config = dict(
    model='segmentation model',
    dataset='simulated telescope pictures of galaxies',
    train_examples=195000,
    image_size=48,
    crop_scale_min=1,
    horizontal_flip=False,
    num_classes=2,
    output_stride=8,
    arch='wide_resnet',
    norm='groupnorm',
    activation='relu',
    weight_standardization=False,
    depths=[1, 1, 4, 1],
    kernel_size=3,
    stem='deep',
    avg_pool_shortcut=False,
    widths=[96, 192, 384, 768],
    init='kaiming_normal',
    residual_init='zero_last',
    optimizer='muon',
    muon_scale='match_rms_adamw',
    lr=0.0062,
    momentum=0.9,
    nesterov=True,
    orthogonalizer='polar_express',
    adamw_lr_other_params=0.0019,
    grad_clip=5.0,
    gradient_noise=0.1,
    steps=18800,
    batch_size=128,
    epochs=12.3,
    lr_schedule='cosine',
    final_lr_fraction=0.1,
    warmup_steps=560,
    weight_decay=0.08,
    adamw_weight_decay_other_params=0,
)
Rows from block 2 of a small segmentation model, named by matrix and row number. Rows with one number belong to one channel. Each number is 128 + 32 x the weight over its row's rms, rounded and kept within 0 to 255. All counts start at 0. Numbers have three digits each.
After each channel's rows are labels from the 100 images, of 14976, where the channel reaches its highest value: "colour at peak" is the nearest of a few named colours to the mean colour under the peak; "strongest on" is what is common among them. Only what is clearly more common there than usual is listed. The data: simulated telescope pictures of galaxies. In brackets: how many of the 100.
# convs0: first 3x3 conv, stride 2 (model.blocks.2.convs.0.weight, 384x192x3x3, each kernel summed), inputs 0-191
# convs1: second 3x3 conv (model.blocks.2.convs.1.weight, 384x384x3x3, transposed, each kernel summed), outputs 0-127

convs0.82:156088151120129127136135098166156142143161105113150109161133166144145145111103087096082146123138159101092090122100120141124124147111143149125110143181178130119107103110131097194053055151164133094109126018088096075139119122126108113141104127189180091129175139075091160131139140107153075096087177148069146169109153115088101140136170144093150142105143137178077181180086087103160116153163107127084143134116097108107175103103134112051090120102159170100141184148089059145140168140188116103111192128160137168132157099165155090132076128196143153152104068108147167129144159159106132093
convs1.82:126152146115062097147153139157109137143168157146159098086156106156099149115137120123113108168080136172117122187164126107136134113157119188138160210079170125096142147131179076128144157104088146105089148123114133156121095101140079108102111099137108172120115163153187199185147132120181070083127090167127145121085099127094077092179131178133139137133107137136147204109176131133094107071199
colour at peak: grey (70)
strongest on: flattened elliptical (58); round elliptical (27)

convs0.200:125176162115113128143122143051142162101115132131142084100111141172138089171101140142170174187132119146105112026090090133086067131145169171105149063086132084171145093137134133128102125149124110145160109113064087097089165173088170096156071095133161094115098153111140114132109123128160138140177144161111163183095142098126137122130191132147141112116163131150197168064149088160090136142128110139138108102137142134149195151073101130133123117109159116119146107146009160129128108180078145116146110104104160104168112120125124154154081132084162166104021179101117148125164098142135125111
convs1.200:099132169162110109086153135102183114107089078118116114185099105132146083201074166143125096130153101172121115162156131159152153143092144153130094102154140113127081136110100117110156118148073143146117123141102135114215092103155061077122137172174159094092110131102133130148084123160179144134074196116168140108130113139191182131157167107126070168079065083117099140139124092086137132130139
colour at peak: brown (65); grey (35)
strongest on: flattened elliptical (62); round elliptical (37)

convs0.240:101102165095134104154176128090149156181098094103159138157090122113146067141144144158200153082185119143097165145147091125156147054181105135119098136082092113172096121129140159169106118154117102148084105120123124114092115153130177137105145112157156092121083130148121137091101087227148174154115097095149129138098190073101092115179079121119123167103132123103133097114127154153162100105135019139160128126149149104218179101186115133096137127151131139075080145116140161096181172116106084142104094159132127119170149125161125158080149122122143180119194158088198135107127093131140152073
convs1.240:134167148135160167109134157121118178117103114163088151128160167162131117128124134166086163176118154102122109103195134120140158107127110128136168120132141119166130121079136214123120157116130191080122125146132110110126145122116150183081094106116156106104110138145154110130073151160146181120143176122110160068142147137106158056091120168137091157123138129145106089135139098115166128144213
colour at peak: grey (55); brown (45)
strongest on: small (48); flattened elliptical (33); round elliptical (30)

convs0.229:146189139103089140182118097081118099112161174168100137108196133142154138116096188188078113164128113150126105103096115096088142179191145151146157126142103141182129077093107120096132055083089119150128146143087097141114130109156164096171132091108128053114077146090111151171126053130134119097075130131116098151100146152157151105105145178126148156162104144144145137118106091144104099198088124136138125076112117117113108126123133201130171170123116155146117140143123133184144124051140130075107090119183076096093044126133107108144166135223107125146082097149153145117145113156143204174
convs1.229:132080155122110117070229085120161214101088133100201097173135161110166162096115158097149090146125155163117115176150075084147159119150104125148107161123141145114111120167110101134196160143162123157166142142142134123127107111190120100182123137157145153127098135126089097085129148148162104157109161108115138117173130157177176144160137110131114138176138174200104127108131170058158138089127
colour at peak: grey (75)
strongest on: flattened elliptical (48); round elliptical (36)

convs0.217:125131121126148153139085094069116156085112133141121114132173091152107024137154115140137121104136123135186136173121154130097106138107139133112067115107115128127186150147148151108100097144090117180148140151118123131134135134142186096160142146131150076137119173143144158168094036135122095091120149151185121143109107081141108130111068050142085240097134137123152124122210165116208157122088124138070069142124140174141136098106105152146162123091107156122118103106156091063144181130155142160074164096160089101163147168135162130095125066133147129080083160094130127168084116187160171142
convs1.217:070134094123175143162142087080153100133037162073116101124180158139108149100101153129125093117079198126070151128118167073111134131150147131155119131156117105124180074121098148142167108061193179076125131132141150093206136091145110086092093156123160098129108172130112129120128118099097102108137129111179164163107121159160079108146161113116105194099091091158069174143108144101139143133120
colour at peak: brown (76)
strongest on: edge-on disc (85)

convs0.77:109102146155113142082175119125139106107080079066107107119153069165206126142162112118119130117112111122155153178117091088108161124150118079120121071134106141122097168119124158149174194168136154186160122153149130199144119145178117080134108179088089124135102139100161107136145114118147158144186144152090208151113085129102133099202123104108150138069110116151146122134123110142113065134153180110201096155138155091115174081073107083147079100167164204136123066114111112110147151126153031145106177182081137128103129133130110125156097126142182167142078138160163093091115112110141110105
convs1.77:129116161150099143123102152095177084105132157141154110057158138068115075099105131141126139161209130152140115146128137148158131165162132088150136079164129195137130159145139133165150083120087149078156059107109142181157132104154086090129079160163102202070098148158087095136150144126125109140090097135123139114098118126074106117091143096150086083109138151176181088125143097148124133103088
colour at peak: brown (78)
strongest on: edge-on disc (45); lensed arc (27)

convs0.35:133146112153130127122153162135117142158150141108100137104076140111062200085199091150080065111089118143121138089121090114107165116160126139158110121167101060140068089112109186177137141134120158131114153129168109131116169116074136109181115095135192150162113124140116194077140108144086122093112127140117099168109094182073141142063156174126143159102135134167151096143211080105141134187100110094035091097127137166173093120128117171125128072055096153130133116095174152143123141108156156130126062148104146089084115126134157139139149167173109080168153113104109146139171151076187107105
convs1.35:087132137152123109122136103118139149131119150113179146121185166135150106137182136081090128171090098112104143159140104108114141131148089134112135138162171097142125163121140104140119112124118143145116150097151124149131150152096123125211126129127162181130191106162089088107083164147255145177156160155155141100121129125116134161180156134089113102180186154151139153139114100135119128174121
colour at peak: grey (68)
strongest on: round elliptical (32)

convs0.363:124158096162167138135080120132129167103133081175193130109171134092141095147153174113087165178146110087121116118133198100161075088144183096127162143132129102123172166119158132094120141108154123068140175144072105162119149096146182130057129132085101146131128149145117118066125112147109129131161101078153162175141084127072071148158167153087018142121160131149199158140088102152127126160141142104129154124127200112148102135153116149100097136152181185122116084119127094144104076156115131163146163113123096113124063117119057091150088078108192135115123162189079149160150124154155163143
convs1.363:105121126128171134193154141145126206101163169094135105076089148128122110074132144153135106086147059150099189076096136156104095120126140127092112090100110193140161112176132141109150182148109124101164143104135148090118085119152115125135116131107158171109079140097032115148089161102161094092145149085134093178145114155099088117140119108111143161100087133116163145136129088101101032149108
colour at peak: brown (80)
strongest on: small (51); lensed arc (41); many-armed spiral (29)

convs0.326:130073081082112168176117102118161075155179114152164126150174176114084163087121129139113118153136164145138112128129074198140158136162119143125120086177147132138106118123102101109096113128158097142143178150128078161110128119145133104174088096081075107133114121080107170159164100161167150117143124117160092173165131159100147168058141133178091125131111172102142133128072126140114166102169138114103155121109115159112121182092115135113078134076166118103089105056044103164122111080049065117149036092126133181156118162127137153079119093159190136210116123174149154134109128122158133169
convs1.326:125106088137135088121123105104131228184147116126162123146128133211114142128126122078135133117124132100105152142133127104152141169128108159120132136077089098142052118149115116068130120103172118144107135182050066142129135095100093146137091144102111100120144200095132190114100140133117108119109110116090119175096102092148135143128116131188130102138076104122160149140121085135109133067084
colour at peak: brown (79)
strongest on: small (57); edge-on disc (48); flattened elliptical (35)

convs0.124:127141119174066099189106173110113148173124118148132174101174115128122048166144159186150091141084104088088165139141115113096125112136100132114176148093138114154170099118136154122122134128155096073187182106140151129165149114050159145172140121154105150139093153172097181170160145142097134157136108136081096155095130136159113141147115133137055120162107059101135135154171107104127140099139121096116181093095083168131097203179132131159148119115063099195136094124133095068104143089113105097146076136169032160151170139164105132138147112136112178078184155132136143190171094167115144113
convs1.124:120109198114114158150104099053128147159174154061115134090096135119155184171108095143077052126127144150125081085057097126108160144137074097098148124122084137157076042136105133156106108123126135163140146168055147134129146194084163090071122137146054075141113088103153085146125105123147092139160126140161120089129090129118116155112126163177117119145076141095099141114173123101131146133165
colour at peak: brown (89)
strongest on: lensed arc (70); small (53)

convs0.370:137132123159133173136098129069170140158125167158084135188148137131131119143110155097116152146113126130143123154140149135169083118097107182089132091094174140101086122178155059185165115139195097112132144111141079132130126112131096083157137052059152099109147111154082179102171110104107111156155151139157061148189120222078104169124137162129096067094113157090123129097156092125126125116122114087192099166144060191078140173115107112185122113129152064122160152123119135117079120129126095145113064157148129140135111132145098117117083072117111111152046150125106085155115138141195127185
convs1.370:074149140160105155144153128184112134192143082087178130116098165137148114154097143138102193084169184082115111129065175121138163141092093207108036151135109117102113174110142090139074109090148107145174104181104119158122146064078118112075119110034165153119121148099085153102118121067139099135170045105143221161142181152113128116131104157118101109125124159129155103128111101144176188101130
colour at peak: brown (84)
strongest on: edge-on disc (54); small (53)

convs0.172:154095139198121153124160142111061125143071077113127176105091112063131138099073170123156128126106146064059188111111086100099129133148121119084157174150114105187145200129136142094146112161093152140141124150067150110094122143132112140113127199120117103149122025117122110144083183102179096160142127134147108184140155103136150140147150136140172056136109112078094119075087212117160124122106093047120122124128117144127110178111147153147100158098087072166101149119119137086131170151120112124078175141158158110156156154150147102161105141134109106079097162063138122138113083121090141077
convs1.172:105143118125141083150101128098151103092167162121118143098135098120136104179155135138108148134148106094099081155159111128109083198096156150126116121112131124128132133161145120126150180120103101150175188167115113125111157155140143121091201125142122199062124148072050137052106117109059098166142141114165215135106091080216110135187125149142140082122112202120114133113108166098136106165150
colour at peak: brown (75)
strongest on: edge-on disc (99); small (56)

convs0.17:139080169075131137170118127106118163098139181055122171100086145186124103050083117145074126120123124121192145135131108154139074092139143113097048141205140119149128159107176114130156107127084177177158102132177181088122148134099151075172101133147156120141095200130147114139160064146117107118105124070117157094125119152127136099125087081045121104118084104145141158131121118127095102085140175141162128145110146133128153061186136199130128160138125156147104121161151083244088137102127142098137147127147164156138096158112113150178155134113162127074097106141116103119149124187100151127
convs1.17:123077109101098144155128151084094149134106126166180080122126144178082181099086114160115180118118132139141111108156191098086139162112155139154143137133097135104147118184128179153095139136137145144113157134143117146153176091135114144114079095154128118151160137115127118098140087101148171112112151115106124156089141180100183125156141116166098100171102118123122106128088159100106113159099
colour at peak: grey (55)
strongest on: flattened elliptical (41); round elliptical (27)

convs0.202:135095140204130159149104112169160111165165097156073118100142127113086079121106114115117103103142159167132118102154136119114104189154141166093114133100133084096180182145126165098107083105154156164080154145229129088076094079102174109105151149135123142123148176067164196102074193149170097128172111103062094101130138122113110115129098129089089133144153115143131116113138064154124071110128085117127125149103155133148167099102092111159080132167186171139115091075166138121184139110175136076103161150134080097077095179144094103132149138136109110124196128103130204127166153150141085160
convs1.202:130106094081177069089161123100119136106134132098094155093139128143147128128118142121039143118087186098106049119093138113093149095113172142111152141094143191149102118094126157137120081132190161137174098157136119114094110111118072172122080151107088091121159139134105135097068065090171143111108103172108173084170131152148134159118095112148130122115134059071186062134108092106140114142105
colour at peak: brown (77)
strongest on: lensed arc (39); ring galaxy (31)

convs0.38:103137142146121171091110135097150128074135116061113188111134078129048151087140083167175129097101133109124136099156145100138105145187170155107092123119133100132090065141153133167138106123143156112141129117179137094122132100096163128132083188157128134110131150109060114149183094165095157124143127181104103102191112202118118083165156169163127153113064157148182115186115064157127185122192166155151121101072109109211144146171154126079102124109112125111133191095120123115120116149145107086127151183114108097139096153118147137125106099083112119189242131144143137139145096096114121171
convs1.38:114130047070133099178138128161160135131156131101111149141091176102162065114143110138152125094119124048055124155157123138096156088151107150135160107123116128131135165117148121169054127114076142153139169143054107127173175166172160106146112089091120091150165129113159089121138124122141135156135130107134084133185111176071188149145075149138098100122130156138107078149152134089129094151169
colour at peak: brown (67)
strongest on: lensed arc (43)

convs0.273:122127148126105133160157132149117126138160141189099090125173143106028158128067167085148164111202106202076140136086117083094140115146153159170098085137174110101093131104134164106126153150139133194115135146144129142152103140154160164155133136115113169107140124113149160115117141102143123141112088190104197106118112185132130086109126181137118106121142099123102127110135043123109116111098120181117129128092166153071163070122127116091205113075115143127117054121099099158096151066136125116195115118102126129074090165140097193185059170152118117165143092193104107143088166099132168105
convs1.273:115125158073128167100108159150151255144113149177176158105158141131159139128198109113157170170167117184089069085160090166138123107196178127142100169121151155111185102086108136147137149149158173172112146126148132152171138153135110135111141158099184130087116077116091119138104141119186129200140098171105123147142113167127141098084156126146142138114113131104158130097138091101172105133159
colour at peak: grey (68)
strongest on: flattened elliptical (47); lensed arc (26)

convs0.348:144142153140111110187112091152144132146081089162124148084130119109178133154145147129154131142142149186155141147157094156217086125113069089078105151152142140166145140120159079104111135096130138112115093108089124104128100117083082078137120147162121105131138133143132138127143102103105075092127144123176230200124110121104133057188117111148071156157057176123108152117171144124139134149085114144112139155132180167129097090095142085114128065133119143122081138077095085208054100058089151114173128125103101150105154201146103144128110115086162164137146130133139136157180094198124100183
convs1.348:095060124136172123075135118091131153093183083147137089096071185120119151149113098072074142143123144184107142080104140125144139124165058059123164186082178153166149103108133177135140147116096169114163126106187115113109150085115091134142148202072109113137116107200200083096064187118156172159142101186130108170147101114091142167058198163159179132168172181141045128114193113144109136120076
colour at peak: brown (61)
strongest on: edge-on disc (76)

convs0.122:127144078136140149129163081113082212094141164168140149132170206098141153151130107108132077145129115114127112153130123109122127121139139138143114108157024135180134072151171109105089119176201186128158125160158101143152099097103116125134134143131120077127121162122127123130056103121127122141112157134128153169074088142162157141084125059135124132160117134126157099124162104133142091080076118192147078122159046163116073114152101152106129088162149181132146155137035117165143178104138187136100080184139113127166103147146153159067095141145165150099052112130172109133089106146083165155
convs1.122:087114112118164113091178128113142118142135165104174095043115091144140223172120169088089081154092164152122139145165052124107142115121119093125190148114099108163115100179151151086175152114125138029139188163143145132152185144159075117140123131187124157162086181098071133133164153142118065144132123156113088106099134100116132125162090122132147097161188099117121229205147114057152063131127
colour at peak: grey (59)
strongest on: flattened elliptical (44); edge-on disc (37)

convs0.216:145136136115129130154153103136127125099135133111135128165154117142068140096097119130099102130107204102127099163102125102155122061118157208107130129114148116129096131146081177125180113116164150075155168198098157175129091059153150089159117164158129160133125072126147094156214113112161118118115138133094118123123081131124138116087166097106133177132096100176111080078201102141120111185088141107073111121111063104155111159131081168192108069173121158146166120178110121119107137094121174115139128141094134112136132164124134107100179128120082111204194132050172082105097103045162141123
convs1.216:168141136154109150080081082127154118123125114110163158130104096083137174126204110157126140151131170154081123137176099147151131108021135101184082094142114141156160176147057105181183132131134076112144137091152144099090118128120154193116118136091134155123077136095191139141094117133218122154163146098069109096179097128108151151177116177128112130211124125180108133141148090109098141184140
colour at peak: grey (40); brown (39)
strongest on: edge-on disc (35); flattened elliptical (32); round elliptical (29)

convs0.276:018127086124125119047135078147083080143118171103177115131074082168057118141108067099129109095137089153186173139117158132126127148124119139117111059080121101125128184146134112109084100121073088099128115122203137155154140108178145095112142155177189120123117116112111103125080140124133118138131105117110094085119116080172127109141059111110132179117127156167145122146122087087083129185132103168165175109109103108156119105124114124117120166145172144131129100218088179175133132145115121134129092125026190143154123128152163155104137151165093122096116118109099118178093141068111148156
convs1.276:118068096164136114121120114148153057094104137144133064137136138162114117118100138117078100106085104149132158111119136081105116099099120107181178084128099097106142125119099159124142161155106165085095128147066137106131218043101090122107105100118090088139120109062156076121108085092125203117115137112138116150119154132120133168127070164153131141121118157100060141187172087125124164137128
colour at peak: grey (29)
strongest on: edge-on disc (58); round elliptical (32)

convs0.16:164106103141169166184174135151027162147111082091083125141106070095081136147098141130122132135137152199114160124090132138132132184102084177165084124059137145120153125098079126092129125136137085118104124140116088092132127103145158137144130136100165148113151128142082148137091121114096104107143172130117120124143073094094112109134075087098106178129105138142149090100184106136191108203138125140077108073152182095069160139147141090160148122132133192108163149161153076158153148134095092187170063124124069102127122087124153156137154103211123153125122120163159137112098131183159223136
convs1.16:127082055157077188129137107074146235144120159151122079122108127090161131073088114125159110169100113130118081132150135128126142151168155214130204155160142077163183081111145101128149099080174145110141095106125129117079106161164144157106113111142169123136166097119127192163180158126165116140171087157055102139134117104075118132087146075151150159170092146080172158099155091129115108157107
colour at peak: brown (68)
strongest on: lensed arc (77); small (51)

convs0.177:175144162138114068179131101203141168168111094136136098134126108116103142111091086151131136137117177174138153144079077124097113157101137124071132122113090162140110101098118136157098091176149146119114128081109101139079197117136160138137122133129142143126056180089119118122134115109142176118121131115062114164064092112182134106169098090226145106128118113100204141131131195112167072088113119125145056168192110116171123166117093069104161135149104140160097132105135203146134123172071089120125123091137129143166117115149102142170187126077141152167117175116129161174156046117116158122
convs1.177:096112130154056108131116164103098093125124198087099087076128113128128102137124135129124107117156129131140106187171144110139126211148132102134062202164140192100124175100116161103145075109123116122106136113141137184091154091105199123086122154154105147153154071113130144182105135111169161109143143096133101138163106089121082142109128134144080143148174147067169136089149107137091162064136
colour at peak: brown (53)
strongest on: flattened elliptical (40); star cluster (27)

convs0.354:119150156158164133115161104128099108131153086133133154131149150142151149124157161115133173104143132111081103066075154135071133079125158177129084095105140102112146108105168131087141056163176157102122137165106101143141100093135174157126081187137134148155165119149068084204151087078122100112129151130093113178093121139119064065123138154119079139052079114152079050126132098132117072102139138101130059116146085140136166061119146148131133085154127135161097203187070161119122105087175184173131103086131117123136118176113120182120122132122193113140061139087165134097151129113112093128
convs1.354:118124137113134122089120093135168116127082092157170168125146144160105192096130145117165090120145164135173124182130139141169162136054147180123164158098111115156099207182085135149183165144154160144094116134090150093161150163107108105142100115165143149177087146136114065105127154149156115139126116131168110142130105090187123097127175160151112118150180099134070164108121146122140088172127
colour at peak: grey (56); brown (44)
strongest on: irregular (38); round elliptical (32)

convs0.34:108157201153101078167112109148063147150113056137136108105089124151088135140146111106172127137185138109159136117150108130093155121111119158153181205117122075129158105156097127095122113124129131123116127090092139142170138130094086169090122126070155141131158143126135129046126115154058104121097107112164109100135073137134150061103087091122184161140124127135123115135095139200130132187176102088134144101175107088095086161079117140150093102077101135155147125124091090128148146140105168099087200219097174168118124165140130139150123137127134116220100210062137147118116191100105153130
convs1.34:129126173111085180096107138152112114180153129185165058138123109166126092161141151137108184071126144134127156098197079142137127188083174123125123136120105120167142130191179127089075116137149179150127117134132122097089057171135177198088144145105219131141149144107094092145142137107090175145147132118129130127125170158104162143135156083126117160154078147108096115154079136119102147073162
colour at peak: brown (39)
strongest on: edge-on disc (78)

convs0.335:129074064155119105121095069168090134106134171134122131132142085146155094123081080095165146146146113144198171131123104110132114117181125158114129098091088135154126129128127125142095091138129130130123164145124121116135069075193125109130150144118179127135097112105132096114103082093120098111147146114162110077125097099138044165053075136141136175140137088124138140163126175110114105122109167116119211068106113082146107148148157151102098196128114125159104071214056177115094131105099147092091076058158172087151158141143124103152104143183129152157059120143134126148109119121103219188
convs1.335:104116129129129090141140130122161124096159085080131087105143166167128149135072118086119107121121120120081194151157111065123117139117101124149071114060145128110136127090130141094140190186121139121127170114092149137159145072100130064082127156102118138138094159033091093074128119086136148111100145167095132107124128088108122103112092153101108171106126106132104190098092060081167156101128
colour at peak: grey (96)
strongest on: round elliptical (78)

convs0.37:104091094113120137129141168131077153104161155171169184140098088137060154109095105130187092134141114139125119130171152112090116101143122177149107123066174150086073081102093196143074091125209135131150124126122089114104150118133086114133069139181120181082103121149128144084138164118120129094142116106112133161140120161159130169109129139142119110064120187067072119116150148111110143156112178115143096175126138113127100167095115083134080120143159121125135119134072177141172046142078148121121081107097199149177158136110116108166155140176133096155018137083150118096095145182143182139
convs1.37:117072146178135124198168180119092120080176086074166147152164104130058100116122162084161132142154105131149184123129163129099122177032127103152120124144130066114129133039132078140135181123108125144159110139181143143148115136154085095148057181179180171122167198133127137150134101076163150134159142191048172163155134086143165108131109160111134126097130147119138136091163152155137099165077
colour at peak: grey (77)
strongest on: flattened elliptical (65)